Rows from block 2 of a small model that predicts nearness at each pixel, named by matrix and row number. Rows with one number belong to one neuron. Each number is 128 + 24 x the weight over its row's rms, rounded and kept within 0 to 255. All counts start at 0. Numbers have three digits each.
After each neuron's rows are labels from the 100 images, of 14848, where the neuron reaches its highest value: "top examples" is what is common among them; "lies over" is the class under the peak. Only what is clearly more common there than usual is listed. The data: rendered scenes of coloured solids on a plain floor. In brackets: how many of the 100.
# fc1: MLP up (model.blocks.2.mlp.fc1.weight, 160x80), inputs 0-79
# fc2: MLP down (model.blocks.2.mlp.fc2.weight, 80x160, transposed), outputs 0-79

fc1.109:153161128095074107125155166099101115143107154098163127133120128145088110129135139156096100155131127116127122088091129104153143150084109138108114136121120086127126168152105104147114098094095105107122156113154137172110148183145108107125132110
fc2.109:117136157147129108123163139110105146093130112149118152144107128084107151121090115121168099156133109152125061168121120146098079133126118158114115116149132152143150127153143136138127146167181115082124107102123126110167092121097148122179111118
top examples: cog (48); bowl (31); largest object: cog (27)
lies over: cog (41); bowl (26)

fc1.24:130143120104089133122129145170133120116181089147099143124136109117140117127109164145140145126135121149131108111129154145189130149146145127138155156091098116155121101126090094161094126119108122120132104112120145142086164150095158115089066081
fc2.24:149118146113133131099164126076109110137154126105147146105114137123153092159094113141148171168137163141115104160146081093105124172130134121137154109133147134166166113167135154114125113128082134152118096142114159116167143142111102101168153114
top examples: light from behind the scene (66); bowl (32)
lies over: bowl (29)

fc1.143:105122108158107122193099168143102120126167161137158081103146101122131130153112157122109142145107159137116115114130127165099137141102142139103115122090156134107133103139119080105150105098117156148136145169098155129154164107136128169109085124
fc2.143:105096115175079111105134116155113127111148128156141136146064121180146165139135092149116128159139084137107102101131142087116111120146135115119120133182127147094123139150159147089140121115116137148149101145140094126133130115145147144074162148
top examples: dome (49); sphere (38); largest object: dome (27); its colour: purple (26)
lies over: dome (44); sphere (34)

fc1.92:152089133144099104137114181164141113119143124119113125114108092133136129119134114162150155172141110107121082129111146165130142111124131103152123115099077132121109117172105148155141097091153161157110157098084149124120104119150120142113182087
fc2.92:126116129155115149149111131114127101152115102097103077171137145137134143132164108146137133107129162154148120170103097118103084111142167092100102120172156113078142202126138112116135135148120161149106159120117106123099146127125144116123090114
top examples: light from behind the scene (54); sphere (49); white object (47); egg (36)
lies over: sphere (42)

fc1.58:151120107149146146087135121126167124162151125118148132105147125136150127142095124087136102103153104152116130127127082150073112103149113114158165100132134139092131160138106097123101068141117144123121123077100140080129098143126111124073155141
fc2.58:134138145153143060119089126142121114106079127138086091176125116104149130111160096139141165132143159149139107129107134131127114117123142155113087118155125154159148119095136172155115156137142115111113100151130097120137152095142160124170076131
top examples: purple object (57); cube (49); hexagonal prism (47); blue object (46)
lies over: hexagonal prism (37); cube (37)

fc1.8:130135167151117136118088110151119148164118113153108117122104139159108113135145173155141118123101124114113099066104138160118143149084155107102131167092169085138103119153100155123122128110118103138167162123101133140104094107153119106127162089
fc2.8:117117145110112184143119162114093126150124163118126119105105122119139165105128119148143136105102134132153071116152125137153116115127149131175135129072163104198154088138145139132085144128171127128135095114145133095164117168127142128126106109
top examples: spring (55); grey object (49); largest object: spring (29)
lies over: spring (49)

fc1.105:127180136110120116108114184089100118122151143144107119109131098155117146109136139112112110158160079138115103136128098130131100168140115133072157121129168109130079140112139162147162130100132178125171110148143157119168137153136160122114125135
fc2.105:139114120173160131099107110100119119119120151135117140160094141124112079138135100157135123107148166165078135149157162110125135124115169152154107125117096118164151128147102137091056131134136116126174152080120099114120146137140100129120103145
top examples: grey object (52); disc (33)
lies over: disc (26)

fc1.69:123109127132132117153106137167117128096092153155145104140158154140097119153110121113101159107117109151102101085082123138100123108117147171129150153142159081153117102169108163175165148086115125091142124112141144132152105089128115136104143154
fc2.69:102170130123165135116122105128121088179102119114115142158113079183127087155184118108161128118118147152116126133116152114126127165128114146127118113132103138113136117084134139128131167143166122148138079115099166149091159135124141090097136106
top examples: spring (44); largest object: spring (26)
lies over: spring (25)

fc1.9:100131131176137130153140136142128135111172146158193134140093126134158155145126087124126135130143131129127130115150108116153160117081124132132103144122109145129114170093160094117165103093118090135135135169150097105133071139147124164132151176
fc2.9:149117147149108143121119173097098133114183112098079127137149111123152116105155141106124135096147140141139125136101135085099140118144139130147086094103149110150167135180155115109104120085124134122162128123097125150084143096134097080157146114
top examples: light from the left (60); cone (39); pyramid (38)
lies over: cone (30)

fc1.60:138108097107171121124194081124122116154159133108135155095126099119099116147171113136100148118132101093072094074143116159105141110094145136142085141139134123116111121084120136146123132131142136143132165137119101144140170170137129120150139137
fc2.60:111127130124093091134132171120124154101152101145138099152150162140122113134141135110103128143125152169148111187092136166193133140148073164075131155099119128105162142121134139137107140126127112125112158111129118115117133097094141152080124111
top examples: capsule (38); cube frame (30); jack (29)
lies over: capsule (25)